Weights of a small image classifier: arch preact_resnet, activation elu.
Rows from block 11, named by matrix and row number. Rows with one number belong to one channel. Each number is 128 + 32 x the weight over its row's rms, rounded and kept within 0 to 255. All counts start at 0. Numbers have three digits each. After the name is the row's rms in percent of the matrix's.
# convs0: first 3x3 conv (model.blocks.11.convs.0.weight, 256x256x3x3), inputs 168-179, a 3x3 kernel for each
# convs1: second 3x3 conv (model.blocks.11.convs.1.weight, 256x256x3x3, transposed), outputs 168-179, a 3x3 kernel for each
convs0.78 102:087157130173142170032130116094100140077104167108140086129110137143130168124109120148124139180133135105121145108094135107098145130133139105109135083046104154153123111070087131184140128142111129170162101139168118153131159157144114155183115084114117129143165150144087120081128107069119146131108115089134115128112103103119161187
convs1.78 117:170188110070159149111111135098080189103138068133166079166150124173174086155109110122145152124126142091150138120148075103101147115191140123102090150133078116158138158161095169141204190162147073090076104158106152133105116168188132107180133103106124127121120131162116084144132126118144146119151120129123202157142156078148165128
convs0.79 105:160143000180126072086152104153161106085168148116138062118122112112132123106141125119133106103147151121165149143136132157154143113147149109135116093146103119176118146120119053080103122093126105150097159152112118111158111105148097133127115120132123113103102140168130153091078088127049087107114121156119147112119108134121111118
convs1.79 113:109216111131160095141100090116123119098144135145170160168122061126120092088095110116114117122160143110117103132171158168159105182168102145163103092132122122130118116129132103145121153177142134032130113142144210198132163125153187184131149202112126191181172137123100167141063083144130092156153124169151106100202110045158093142
convs0.80 097:141142089111106123153088097045135134139043141084167139126117125137123110132137135118112164104066088118118127112090122135126123133155104174174126091145104094112149118083093137124151134153127108093149113100072174152112125092102143129093124161156139143143145063118087083101164100123115043103111128124164100148169082148123061162
convs1.80 092:124157117116141104128115146101154134124148125054151082143146112117132140085107138140143188106139131132101104171150115121142115126150125132137153105137179122129095123076123148114103124107130103137169143138158134141129145183132133127094138130106174106102120146092112159106091149181063159175103166142177088168184024182170079113
convs0.81 097:101145199147151135081079128116125122143117069202239152140127120135139134128118129137112159135112124121142116133140147129119158141130148124161134146141129135105074139106134079127117208101117107145111090187181117132128109163128116159126149158106072140143096140091149152081142086123093142151134135127169144155145115132149126121
convs1.81 128:164199073144152073159107125055075145067059141125138106109166136152180162145109133208165175117130122144126098109162157147142100127098077096136100135103132134124109124138180147144178116105109136185140134123084147138118119120101149109129098109186163093136127047165131117123169134153124120152124103105154105169148071161157111152
convs0.82 100:185106174138067144159180104117119147143067123024118086135134141126110116131140134115136128153165168125152105141139141129137115124159148138102137065099129118133156147056177113061148082097144121144194108149106080156094132112126104123110132085115147088134087093206158096151123179125129124110116073173109169154074161081108119157
convs1.82 104:127137147089109107159139152148112152141124113095139167103148117136163173099139180166165096183255145163120124170069095135086114132107118111175188145125133141168150141085105161093148135073130215122087076129153121084151109116166121117123131190179174138188127134134160078150139154134138158154139105106170079087081105151097157110
convs0.83 104:107074099148170119143056112220110132147202115116160118125116124119131124122114134111105115091074152130123138121146137150123119149148163181136131104160143058098110101132128075158079105168133157151070110140086088165167116126136097106112131116142124103083065134174183148099160200155124093171119094093129158138078141106030143149
convs1.83 092:167075146109127097134155130090108153130119158116184061087105099098139096100070086147182161178077115142158084114127115143183181138176135063100136119126131133098104139115122143149166115158229152100147125141125126149118155121159125155196133132181101144113140082130142140112182132147134135146123118113174160129202177131103094184
convs0.84 091:129162164092133125135138143094098110087044122105120087136112127132135135124135119113104142135110129172156161093122125110135134129119103071139152094114111062070081160085098132093123145129153087116125148147121082164088144116128098115145123115089089076158141083123149098063097096119174076077170135035116193129114144174110104124
convs1.84 092:128130117123082064120131112132165058124064074095175083141137109146200122103127165161149152144152077109157167122115128074087121156173114146140180179192212153135108140150151120150133113098107158153092075184158105146137112111112137095096132150086124188157093119132107123133218156119255220199145189134116140100162077060121136075
convs0.85 098:088100104116103221149105135143175228126091217181134090119115115134138116128125104144120134092120192129100141117125130134128095131136131146153155166150146131085113120137168171129080122114133129108103144137056096064147138125126088147153104087110134129141198116092145130060122066057145153055114170157101120158124160069185116129
convs1.85 088:053103131192095154141127116105168178083114146185109132088048111178170149178111101167137142075135146123124127124093140112118170099167144145129101142203170118094119192126100161084102148142107209160114152100114093056108109128119137141163121116091084085153180143092153093152255177120147192082157146134132114129096058118127123155
convs0.86 100:106144087058179141105165104085112064132178150087059105111128122108132148127129131137118133139160144109044110117118154131136132125140118178146091087170129151159160125127071128182121084085135083139154122117049120155138091130091135092097128123086088136111114109103077067137112115182150193124204076111126144114078105101137131094
convs1.86 085:178171153120166094115125104142151100131137141152121138148133108187120067123097094109087111181192143013151109121167097158146133108147140166119112145121102091093110121129085079172137159115139091186098089125142105167158119130130159125097129164096113170115124079137145137142093091104068082151125127150111123107160055173165144191
convs0.87 093:135080121240106207066123132143142142180176172183135098116107115134129124127131136148124167120110085117163216124141143148129145107125125156172123135120156131119114210092064120156138144106116125098154119173111125112131122128078142108133109103080104101155105081210122071120148184099126140202112158074145155063104142137095146147
convs1.87 081:134087156074098183112142104140095084071063055082182145122146143103153187066092156117152128111125120127117117110155177117115088130116106123154168133132147109123141143145172115081140149128091147096089129114121155092117150206139141132128132142170107074110145143118154104163156125119087118084087085084132150109189168078083132080
convs0.88 099:119123129168156142153150076084100141101148123133210156130115132118120110122123121089114104161111157144089120126117119153140099138139130129117135086066102161151184140092127093063153082185134123099089134177125099081067080122105109102124135161108063102146134102074121108155124160092106132084119183109138104140088125074149131121
convs1.88 107:077116123080140153134100152108105106155105053119150086101124091081149154103093086139138076142215155147116126203191184215193194109160163092091121186185189121140122134158163098096110114052081139129116121174147121131144120122124113137107144151155135011102071201094106158146170191138141150109130081139075132074113092135132110131
convs0.89 098:120152116115120114128138104148106099223153100105196161130128149131137122132138125119149143088148144127110111136132114158158115161141126131132194135124115134161157164134086137109107138178117129145159129069182120156107138136122096109118117141119188114084146172158119118153128082121086132158113146157123065140103136144147153123
convs1.89 110:129197132097094141139112145036069114111000139159154158092152164093077116118058133096129121215162093128157154104121164163140134136168127147127142181150145127134136109161152157190113083091128143116089098159160122121129173147139122087076124114061090078167146097124115135100107046100144109138123125104136172084094130189121122079
convs0.90 100:122089195120138068146167163169196093109114099131114132119127136121119127121108124146150096134138116130101172111112148157144152109134139119123160152118097132139123115112107101186218105142148140148186155131149118096156106109074088126133133145114107168103125203122134162168168120092178111134124087154120200154118161155142133136
convs1.90 083:074095136201104130098138137131119129092097142144084125073140148117086098152126118163143104117172153106146164107110126107101110084121106121136109129135129152127158112132164129118134122158126143093136078139089128125116159099095136164136080132162148048153077142089113087096115099129133129137125137090083119171127179179135169124
convs0.91 100:171094129143184153175145106096146127168074153140105090123113123116125123127141140146163157120191152098139106107137127125118118144174146146106095148188106139097119138077129059070153156151063149096120103107122062079076137115098146096106112176123135093094184127103121088152121116138106127124070112179127142122084143106120124118
convs1.91 103:145099149166113107120056091132101145108092157111116124052144131091114196168178179092138134179156089171165114113174165144164198114081116113074101090086104120066144127146116173111157172203208181200147078107124087078107145136140140116120119110094127196136140086160151168128187209180204119093104125126080187199070129187107091131
convs0.92 102:124118163152156133127085142106101136110082144038210090115126139114129120125112103135091080095089140112135161098111158124110118125116125128114159123207115187127052102135118142104177066131086148150139083106135139177157047131107116137141099155176078148109147192127195092144127123103123228106164156082150149136158089108094139126
convs1.92 083:114162114189132207131133113125115170118084170128109142119146123104159114093085107136135171087149166127147171113106108164172127165173096203157161086143178111114138081168109130127160123170135138122047107084175155141169119116116091082100090101111124148133116134135124119148129070090098063064171152133170195133155131103117076156
convs0.93 099:164168152152093128138085092095110101171161062153079175114122129115119129133130127119104106068153075108085103127139127133137123139149162138142120116090140111146112104118119194111145139189101142115080092104229120173083130097154131097102109128139145074119089079071137101186130116201147095026070117084134147110123153143117128114
convs1.93 090:236107127155154137113123116165109172129073157108147088115172164094055116132132107139102140115162122087150173114130128128139131128180117107116145176111151122155150131122137103068123167162178071075161223109119127135156086094099100146148106059119174092169155076119150147112142158133225150182136234112120110084100135114148123086
convs0.94 100:128031098112125163107131086093112131212192132142099162122102139131142137113137155106103132115115128143115127115125126137135158143136174107079147165148157144150140159181140138133147152160124108159142157122155084208111142102134179128126120116128128163106206080113084093149138144097161109145100082122139139143114139123151091094
convs1.94 104:128209075160192096122125156173158118147096163091123127153125170157119169133126155104127178139146113131112122071157167129102147101101129154094117130098059131136108150130117105139146157148181088100110152115113157107088139166137136121133132096086108131067168122166138107116054110083101075163133133132121157210089161099111172100
convs0.95 098:138115135117178084182131134107114138196122136112152116130136139137136111127140144117126123121135154135130128131127103123114099149151131074152158154087098124173179109111073130119064119118124115115097107095113152067120111163114100115168131045109156140116082119176036158116164111186129019111134159145061120180138114156041154094
convs1.95 106:173112159121153089143107088120122147120117154153124167162166109131104113101104136111087077145181155131125164173147110120128099105145121119052138129149203123126139125105069105045140190204198151158127176097138130075102114160122127083143109106110141175155202054158090137090161149125038116127121127104126127111133124110120067120
convs0.96 102:134138139112107157153111134134117102089093149150119084129131138131116135136153133104108133142145172122120155124131146119123162138167142106120106119148134120081098126114141166091096121068123104126130136111153131029104134097132133081141106099107140137099090098136198122093111206128128143179129092135103119094093117089153098119
convs1.96 114:169141153100053085180106089123195177140123116152149100150204155079162130148193167129186182158174151108149134101097122109131071113126101169159124173100097123098114107091107165126105126166135177074112165095131157113111129117138126118124103107134140084194167108086152160100079097108101103109125190126126079154144119148134162098
convs0.97 096:110155162124155129146105155093113152201134103202149074138133108140135123115139121091142157132135141144135177124135143137140145142132141141114147152132139154166111086098110180142076193148117118133099099135151115156137135124106146167153150191178132117104143173130109190153143119132093139107110079168105117149112065140149162163
convs1.97 111:081127172115091143144141141099076138060133109122165123098115097049059094105102125133129130118179197151192129070112143100132135150166125169217187128126143130144164115156142106096113113103046139067066195121131126118132105117156088091117139114126117078104133161122166120141113072112161184132147141074148142172088090235093107110
convs0.98 104:130117115136107168145154075104142099115087148066070191137131139115104154115126142100098083113155078117132116144122156125129161128142134126104128092124207112125134111186109132111149137144139118112144101082166075124087141110113140157115105134129137115102126143069160107126105136139086152209147105167203151093177144096144163113
convs1.98 121:130176166095082125136207173090102113116166097130225141138083111162160089144141113112141125118147195113118121162125168137156129164105109041057073046133067104116150112115123106102124107162180110117108076103156141101087129091116147112151119115192141124178158185112168173169076089110052058104134133121101138115114152131115114105
convs0.99 102:139127097138118150147064166139121186109105124143112098122116131136108129139143135134110105113129162138068129140134135138123126157138147103087099113064101155200185116139161142082128151124163121079124103112125139163209124113121122124124107085128125156194163123195118041062117128147062196152149131123141103115118124154116160115
convs1.99 148:148183104144167156103147133149201167089112146157103121150158139160146137156190188129107095196131150122100161150156104113146170098066112105060140143082134173162085156124100134189126129104140146121095140062125092077131156142175115115126135145184148155139157193117129167120045078113089088111123141075116214080183135100179106137
convs0.100 100:113143101185138154136073159098046106138127196197137213109112137113129146113115125120099168109119088124155127121128145110149135121136142156170149125140076085131105136057153087094052152145070084102140136143172176187145130116126116087118098086134171159166157130157157116184152107106104078110151074128066121128082165089135150115
convs1.100 084:085111109093155129115127126192210132090129180081136166114105120142151151122156150154146136116125116174167173133142112127121155132166169139152133217197210115149162149117157152177149166141141131172100079123137107130139140125185135142151136138165204097133130126110105070164089077122118117134114145117122195104126198080144173113
convs0.101 095:160150117096088101209100174118117089154141079109159092119117131115113129151117147140138139113103132129185149118142135133167149129146145123105155070124126141107075153086149122073175111052066093100128147180149152093119110173105099124075087076133110100131175087013120078066108148113138165122091177107105110119075109092137099146
convs1.101 075:108187039097199101131131137167112102103102122095138127057064099130115106148169117141137100164168161147118133156148181142134151164162142148135167183186205139119099178129118175174159212162143166073108198112081157138101196147153171146125183160140175156175156204110129161143132122196232198137158137148138112141151150142086197161
convs0.102 095:122132121071160118168077122137181126199129093151104150122119129105142127106112126123106127084085129123094072117136118133159124145118104151142118192167183094025107061125096095122124095223077161144167136141125125144106142092135097176167145136140123119159192228191066116126142083115196086218107097161155132117119122122074130121
convs1.102 083:112160132161140124152163157135118121158129092136076100131154114165125112155158111086168093106147134103123105138161107146163155123106128097187144065121089121150124130175122131065134141062088085085141120013098156100128125114153117116144122074154093122133120151099105117144110126102053127103083096122141165107092075101110085138
convs0.103 101:126145135113106057148213140119143159137138099154142100140135128143120113127126149123118124118133122107132121143112126137123121121126138085136120133104083123210091126124115132134092113114094100185139112120103152198129135131095131153134100099158143139118148112171148043143090130091108145179119109142126149104076152140113162138
convs1.103 112:135127125097113104129120103118049133208151108175129178109143125096164107091146132114113125190224103134111104156132147100126131078091112119116172141173150120126135122131168165121116113099127186098147103121087139128099116128117109087099118185143107123160088110136131127203116174129094144096112123124101135132088156043108130133
convs0.104 097:156146088184164040138136082075136158074142239107167198130134127130113130117095108134129113124113094135149119124109125128087129135123130107139125079171100136176105077126166112123141122119150128099134091153083169125092120124136171129199132174158141150127073164156075064116029156180057148074071162092145087072108140080090205093
convs1.104 102:088087078140154027130143119118134115102167166130188134126147082181188190092125147137123147164153140158064109143151141166205156155117145077122143154112170133124170143168136120153149123104110089184125114099158105136134125137118086054111080106100126133094096081108140095126105165182097080187134101168144112126108130121139159118
convs0.105 101:141102116104162108070211176152099075174118129131111113138131124130150137120129136144149134099114123138078097137138127149153116113139100178179118088095135087120093113142163151088150151067114139157138125201103080121111110137154145155118122173125129108129123190147149142118255168120144075155118134104137135134145119116128115132
convs1.105 113:127154040113106129114060126120183120096151092112144109167174127151146147145113108150137067102136118126116146103128163106128100124119094188157113135126080127132125133130168145090116139145144156107121148071137114129106087135168163101149151127131137162064089091123117149165163138144123151102098110105195062128139094096094090174
convs0.106 099:162139147144118055097206123161087134052100140075073115122132136117130133125143116139125090127066158118102148126117136142137119123110101117075102166102142146138090142180119110192133124093134153136127090148128151145088114154149098136108134102169117130075059196164101095110137139092180107065151051134101126112071135123109115098
convs1.106 098:156079132131162191160138114123099108111156177138126115086114106129087100167109126092109163216075080106199105089148133134161145146170179132144155147059123108095130188048063112152171097149100094164139088146127105162144142119122150130138131114130131175108178113133094125100143159114097092111158121095116129111103087132151088170
convs0.107 099:177154147115127139058067078115073081153196157109147119127120125130152131133130126127120123137151138163154132177165120175174101121134131128152122127127097102123132110100137177069111173127115095166088087032085208153090101160143120117121141151151075132154076110170192195127069121103118087185173134138117129094090099131141134122
convs1.107 096:148151053146178241093081187121143108099198107105111138121144103108182097080151137080067121129145169138137173141172174159087108140135117153165158048103125114157064157145097097132167169139150156121136111162101120155138137111118123139136131120125138144061132114174073186118112189146098206122104136112187138170169108085152189148
convs0.108 102:116062122096109158138097111118162180158146185155083094131142136123104136133118133171198134120092094144106083124125125119103127138131148139178146109219125099077163125106130128132101146127148135172119141173140142101106111175166148106149112147129125217110127178216141160181092247077089077096102040173120133139110168157173119169
convs1.108 103:113158112140198063196158107074165134150177133097089117134168130119138114122084110130138153104141104164190130167147137170162162131103097116135140083131132093115108141096123134108200114099110076173156113098156137110123116101078110086094103134172130108131045169117046057145085111139192113126200049124128089127118146112130153136
convs0.109 105:092094193045110047120165109133099123135068149093126138124119151109090134159144137144153111151142135074111143122127152133104144153144121119169185090155109124099109102079065109172173086097105191193112042067111141069072109126102114141122082120144105144125164146120093142170081086146113180142097041109132145154122135152093102094
convs1.109 125:182181141176051187134120199136114156118139129092088168149126203179139114133135116116108089141102131148129163115096121058061065089061113149132137098104141115114082132117133160099098115139202125121101169102134120151149130112116125097086163081116105142153130105137131077133131130084094065112114100162098075155109142125182172104
convs0.110 103:139183077087204157075090162081183057088211065068133143115113132128125135129128119124109143137108130115127107120141102104121111097101118076114058068134141107133115183163141193115130124164144075130134121104126137142153106109111160154147116135118130134149201101118096113110138103094136146108047092164156119141103163136119106156
convs1.110 101:098082052133187122141140142156111103080127087136181181088120077126152133115105171070156081157100158099111097122175155169107128147149142175191173137110128122147057136116121072145140100109138129131133093072071117123111123119134122077092107082110118142131160086126130159150167105202164185167080146109090113120101177123131106044
convs0.111 096:155150135107063080150146141009134123099049084134122145146130117138140141131128125106148128142127141141117134101117106120140129130139110079148136144194073126133175096160104096119101144156137147175137112186132134107121111069128097122135138128120054135115139188161072144154077126134062087041158070119175158113137170172119113138
convs1.111 097:114140125165133097132186123160152130172114104190141062100119112156145153120164152145188146110149107102159113135171109100183121147168101100194156131094161140137129158153126143121165105104130086124136145123146119125093134119150107113111085113120126068231084112102086149092096148146170190194101145129118100171157134097160158051
convs0.112 100:142156114136109167177154112142073097055118115100083139130139124129130113124118107136143170115123165136131163126111117120118127130142122096106197133183224127092070149094143098109123123095188106155102094150178113111126143156111165107122157124166121118195125168185145117022133076039158153151099075111129055159132058174144113161
convs1.112 113:087131103172113068224173134087160157130186247106113158087098129086103132112116133132117112153116138131163078126102088158154117116158146179155141151191166069108145208149139154165091154101120174150080137165143124094114134115110102113087144149178126153101118168167138153132166133142195130134093129113133138104216130151149209143
convs0.113 098:131148130143134106065144147093126147208138139195132157118126132129134132133141125114119120154066142126145151122128125106127126139126111126122098088076160107098169144097115148114128160060119140113181090102134176110182104135136121156114123156154080132131219165128163099103152127154194081148164116199123100160125138106171097115
convs1.113 118:136043144175106183127121109146145099109130068114131113095156133096136138103113113138149129053103161113126122136152138133118141092142105090097110097169147128173145115095096149096136125142140133130141120119125153139125097110104147105112184134120160100133106090112126116134138255114096187069110109150092103153124109114151128144
convs0.114 096:138117141110138218141136118087128118119106095098107109118127138117114131135149111121091167154118117122116132117122105138127115153150131141128121127075119104191137119135143073109179141093104082102135100130204152144120148163212124124123126135175139098144068118061111086116138139077104151108170139102125126150201155134112199089
convs1.114 084:145150084187131107094124140173201097134232087128129102120142145115163147123143160124122092068069158125129125148136157121122138121127149086115108133144099136117109104143134123142149142115120181184129149077120154123159095125132054072119122037090136142149179121124101115151119174135100058122124145146114119142145187089130127100
convs0.115 096:147096128135180138075132132166122164170171113132148063133137133111139124134130140133085109123149150132142083128121118119110117115117114138094126148128074130132118132100116167068090123099177123115120140087131114135133107129112175086129135179139158157115185124163144077168145134142117144018117115044106082079205127068172144082
convs1.115 107:136169132141058049118148114108130137170110095171141119105108135178121163140165161127125116151139098123105115100018083139120125141148147138130193126121133110137156111182153140138114168147188142128143157156137143148176138147182109152145106148131139107091196046132147121056120164133148128174143131129174113108097151129118123110
convs0.116 091:089179113121142190156116150068139060106122092167085127139118114153150132136142137131128141135181144169143124124105093139148101144176149108161142095107066124081062097101174103119096095113093109105127142087100050144089125103123109112119120123128151123096093081099115063137171145089126070073112053149150146125089176122085147107
convs1.116 081:052135157079102146162135094160153156157070090126082098078077098118144113113138166126108137165127080123170116157159138125114059158125150176241250165220185111142131137138168094073123083089088166075130148148179134131140134136106121149122119131101104166140139096092169131142119109119218150130181108122117150149086098117090152144
convs0.117 100:130135120162072123115097124117117085109160124093124152132132116118119123119144143105130129141142124119131139139121119132106125118134133163149065077108117128156142121091136123107127082138111119147109098105179154170121104140117103113125109136135108090117099133170106154163170122116044063150143164161112089104101074146158105117
convs1.117 118:123153074178208150071086121141132121178097128152115111146162112177174123143162157146137116107177152124114142095075101098112110140158139149162152178161146168179153128074137117148156112129111071146125190169139095122135120140121152119127092081080139078178096104075139076143177184168105059161174170124151139138119093170103165172
convs0.118 097:092159145132149127053129127106098121095095135161073186130138150129131164126138132116135161142127137151114127129126148119122117116136153140166164127120125160098086092123112132108112134122093154156122120162071153129105144140145139146152123136145074128133091124097130126137053173127096093119144104085141103155104118061154088211
convs1.118 128:114084170157104121102114143146151091127176094112127141059112205140110109154142134134096110108160115134151148107150145116176133092151142133156105129115116120115129125088134115132158161132169132151132087189151119094105109164135130151141102130124198080252130103061103114156149140129198155163115092155103135089121095142178132123
convs0.119 090:134139139202188084145180170182158108155070105120105100133131128141159173130128126175110121102109110118162105120095139118112130115141164142149094118142144136103115102134130169147140132140146120147133095151107175118146134153150152085122141144133134052139122086148142166120184194068126156101129124106108147191100130112084139142
convs1.119 096:130103087172143075083120120109117134154126109119141108138143116128140101175161145113104118075077080076084083123109124089118093093082141143151117102117150155103088118130116100131150066122122108114125115120160080147137131132143068094111068102096117101150117152109089116111134116127099073128108111133108144114102103120123048077
convs0.120 104:172154132144158110132213160147084122186156183127138121114112147114109142118129138137102151128095119153164105110118142130132147153167167116148121142119112145158176131125130155094135105097162120135137101061111173062107135118149155168142137127131113116140142173124121100103153101137155111080149207151105140180158126104167107116
convs1.120 091:144078173149159094128114077099081105148052131176155113089075094118079118144120147065121176137046144138147157161179199173181162164182161142113095104076043150112117106109123076142113123097156135140166112138102115114099117149123113118108144121062159142145182106088155152102148142092145102089100111119169066146129198191124169179
convs0.121 100:126110131080111083151094116116159136184114186186096116137137124139134140135130144145132148131107147129137128150132137153136113118091113106121100088171081132101085127074106155143118138122152164124172122085110122106143144120117159191139152172138086135076194222092139131095125044121168120172095088114143174178084157188145149190
convs1.121 106:164073154181073139127138130113126102121163107077105071142084097137108067071067097156148140129209141138171091114117108080074156164172172090126138131183198125139146104134158118098150075104131084067169082104168147100158118119144100099134139157162151072146087139070152110114128150138148146139154120129122178111157105058130066116
convs0.122 098:117087168136094172181040115124072120122091141088106211130123118123089129122107116101085102115061087146115093147104121151104158145117139153101125142075159090131220123142215149157160105125162166102071153142107073069101106117129167123175205180151132103100111178141156225180153124038116127144126154255156149117165124119065193121
convs1.122 089:195073154082157146129135115133174162070185183085148148053117126093098105124129106108159155121169128098089126141176156116127107087058130096139082062054079133164142195102120168084138080091113088165133104166153123107149142110094166124121143110102165159119125162122137130124109113104074190125143125105173150101133153117111068118
convs0.123 097:131126105110190108116120159127079138069138162112067105120112126132098120147138125177177123123117109121141126121116131125149148142162167134137131109146090105171176144100161129067145107056100130078156128094131101079098079100099135108173157139140151074171190160145039039066180171136129095150098080144166109159156183145141159118
convs1.123 088:180087080108042102147140130107185173113108106099096109086080118137158136130154100105062093111102151086143147084108120131126118171177139119125159097072159126104074143115167215135116115093082138112172138045117162119111158139132116145140109111166152158142094078157089174127075151176112191188129152092142154065176109107151176071
convs0.124 103:084188110078184072129195117094213105092200150126141120117153118114127108137146133134134161139115130130129136136145130123113109143158135190235135131131121127128128074104145073125111110151105161212133134083113167111120112154088105119098136152128114098112191116177135115139133061051100112062125084109122172133150152112130111152
convs1.124 111:079183081087094096094138199118089144089137115135125082121157098102139119082122122124095107146108118123114134116113125130075128121120136111163154113150161123133104110131168143162136117100112122121132152116103089176151083105119103125122136131148130152124075122138067155111129175151082231141139119098134090132041117102126103153
convs0.125 101:112130130147164076134125145072126101141174149139083133129122139144104142139128113157116117140147143112162119137122135119093115111099117146127118179174129105099131143093125090131158151149105147096145182091106148180063108158140093096162118148124112102142143175155033119161174191144149255115119058125071099142104122118114157129
convs1.125 105:088087163146148093127092111153106108096065144150134132113144160149097145106161113129160114146085123129191112137189145105118162133095099080183187182073083111081125139130123147147172124087084136203147136086121146149161119112136149119154164099137132087108120109139160142133107131116227042077134046092094155137116131116128119155
convs0.126 104:137115166138087199117168082083146105145150121206094129139146140128156150129133111098113135107157106133102122127119148102158171146120116140051166158052162172139115127130165106098079099159128128103157134137026163093145144125120133106168142144155127137081171164166157099164120127126134128096182111105114167105117174111143145138
convs1.126 102:126099105141110158070126120147081131159150183087114136131115168149150122184147192145148170155096122157146124178113123178173155149159142154162155134135148068067110129106145154128107148139157148162092087066131159126124130110162144142158160136150127189053102136149137055121189209134117191110143159134116118153124122161062106084
convs0.127 100:163134152153129170097143108095129115130170089150173111135143160121127141133117151094076111146144120162188189136133111118158148126142186127176173064073115125123100097100113102148180137127156106084117122143136174138142162141072093141114137107172116141135061103100158077080107141106119178135119103117160102115153159103129179136
convs1.127 093:088090103077097080137184106137146112111134101130129095105094111052107093185182175164139096122088088123079122123067123151107148115087169124119138172134177109082152131181129118097090142106131137109147136162163153103096145088107128075072137113075186104144105170168144117157117169126174217144161103124073112118097161118131128125
convs0.128 101:129132152128130127144153167149119138099141202129157228129134129139147129121120121122114145200236198123163125144138130098113099095072070162130140169122124096113163143199151122112105135111068133185140141143121174191170192176170219189162118117113157157168157097174151108189160121112190231159141176191153194184097173140124109124
convs1.128 096:088078082168115146115117149132151134116100130128077142138141093115051078112060070117147146146124145100119150072044079000000019062117133114155125071058107155143183140105086089108096114079089142160125109099142120128132123149126166160160169200195155094112100125156126067127143112112148078065090111080095061097115156159133166181
convs0.129 101:049169138146104144122108219112142162127089180124082154134122130109122136116126132140145140168087116109079083124112129123134159121139144130141118147131170096172197088151075108151175131164133082107102108129128074088128124120119107152127133170132244221120118199161105119122116084100110105060081130185075157143179127147137160133
convs1.129 105:152072145108130155097133104138091145155127096189143125130086108155150098149174132186139125129120147112116154172131133188148141144201134081098116142155173127111131170126096117080139158105177145137117090097187109161091098095103100087073134154115077191181123019150148128103111181104144186163142140141084134116110133116113098189
convs0.130 104:136148123165189121120103144194125144109140115067068109132139126146144125131140128122142116128133138136136137153126121133119123119131125040145146076121125137163122130142135130067114119109130100164147106157139101099095163158133182169151142142127069090114063062114059047114116094137141113120173113121144083132093089131105142135
convs1.130 119:190196095153114128161133127109095109107063122128122119136154139120125049122145119092092105099116125122137096125119087137147138119185184171155094168187121134148152101173139138140139132043094135092071131072115149114153109107104133108109114174121096160141138138138090117160145122119138176125098151140086149151102104157114123153
convs0.131 103:084141135206071140153142097153098091184079179139105113113130143130129130132122114119080087133173174104107192116116128120106145130100160140102131204138056151134075131165146109121131083091210153136158120133120135140141124093064141094126139084105132062118111109100079157123110157051104131118122075107110158165111071132124162069
convs1.131 066:093161116110142133117117161159099145151128173126120180112084141113127142081122146193107150162185155140121169120102135139077052119143120138144115056046113134133137163100154140161142126190140189094120205109144139162155129156155149131138190160165197091159125076122188151151135164150190140151167134115156106106109229153058146148
convs0.132 110:081114116130121173103068120131057132184120089075107126125128124118128134116139140151126122129143146130096146108104125130115130106155146149156143093112145075079130144150157159091140060171192134176176125164125061067102130143120113148123148136134098129140195168163116055084110144132176081166088094114171178122160108116080156147
convs1.132 107:161078145124136155103164131126107166122155211104123162110185177175214137146104111127159109107113098142145127129104138099093094118091139112050058109068088148131102113108080118082104154125123174205150144082110151151125155144112145200142147107135110093135128142156108122103180150111150218104094131124121150126138152078143133069
convs0.133 105:129096166088112156147139102118099112123175173178213136123122141135117154133133139102089101110127130124116089131133124131104128116094147116171169155120150118167173116121069143108096109123127115091130129115064130138058155167106121132100132134094172146120106164096164191155154156155116185129110093085100106131132117159126180114
convs1.133 113:121141113135134234133081165159161131090059073155119073127161107153110086128152152146154117134096094177140120137115126148146144172153160121105101168234181127132152131106132173124151135122179089093172123140154134110096111152152121129166086070109116182131120090087105123124150123131173065118215181127108197149183140092171077141
convs0.134 096:131137107034139116068201111107119148099086152126154043117117134112130133114127143121154145116155095199190129142115141109136157127145136137171151107113112117225152127126167118073128118161137116142140115115150111144099107143167166122129145157139126120119165143138116097064090134145090103085088123053144127169158142114084101137
convs1.134 095:143095054146116151145101175167138062156141121106091076118070043174107093164205184058136107141111068110133122134104118127114153140150138139048083174158144115117070159142121160066099142147196122109128156089128143126128131122105096169131165153115097118134122178127119102146113134148128084106135117109106071188114141125114055124
convs0.135 101:152193078118129122142098140100102121127095136152126063134120143122132129138131124131121156176146164154165109139137138111134130121134129121165193136141156132105160139108149053201106150109161139128117186107075098094129073138134112138092140121086094104111165093192136071097122022147221168113114156090133053115143112081144149102
convs1.135 109:119174103155123110176132142124111121119098113115162101080112160126159136162200163073136116135158114144133143102102108153156123164159131136099178126106111139139111061079117136153113195157206252200156118110138089085095139122158133129123078105156116164110174179165094173130133204151114194156149114101107123164084112147151143126
convs0.136 101:153153145144049227111123227087162155105161255079118199124113141141127166136118141131200118107158128135108141130150121152097141142116141143083117147214134149187149155139142104143149079176116182151111172132133116152120100109195154123106104126121094123104165106105135139167141139118091094149056104095139146140102119130089105163
convs1.136 106:209158134086087141139142115125088107137069159206104128138092146117097181087096112111122114161116097101104107106107115173140144141168182118159192040126146113117132121131108142166197076076118067081118128108117134091120123141136099080096101108086156086158173121119125129143101086159100137147104137141134099124099125151101128113
convs0.137 095:120103111113200070079201004121167195165143147105113079120120125128122117135127110140116139099135182114171100151146141139132127132129161120131113135206188127103052131153080085148106129109126085128122105169144110152062120118146132152166121089098126185198117099132165109158129098116095166128130089086111081154110129131123147131
convs1.137 071:106190154107109175133109142106055056055158104067197153160204135155116142066073131146116141160151123122123131117099098122108075096057090120117129091103084091117157158108102116216126136191102132113090124142121096107132118140106122159110150157098125116081091122151170127157159064134064080129162138132125125117167129074170124183
convs0.138 101:158111119171097134141103076130167178096124194097145161138137133133132138124129153110126141113136097134099116137130154150141144123136126124137113164114105120137124135177135136158137102142111144154117155144138134108125107117104067120068120083089199207175163168205168111158143105086071114152043096141112086089125114140137140159
convs1.138 119:117135175154125122140068061090133158130113056147132111158121123193112102139099101081114147076145150170120111094126104110141107147148152122132133080101140114113153115161149123139192141203147109160119135169103179148074160150144166124130122124126154141118162100115089133129131131132165174127177141122148159066147133166081091129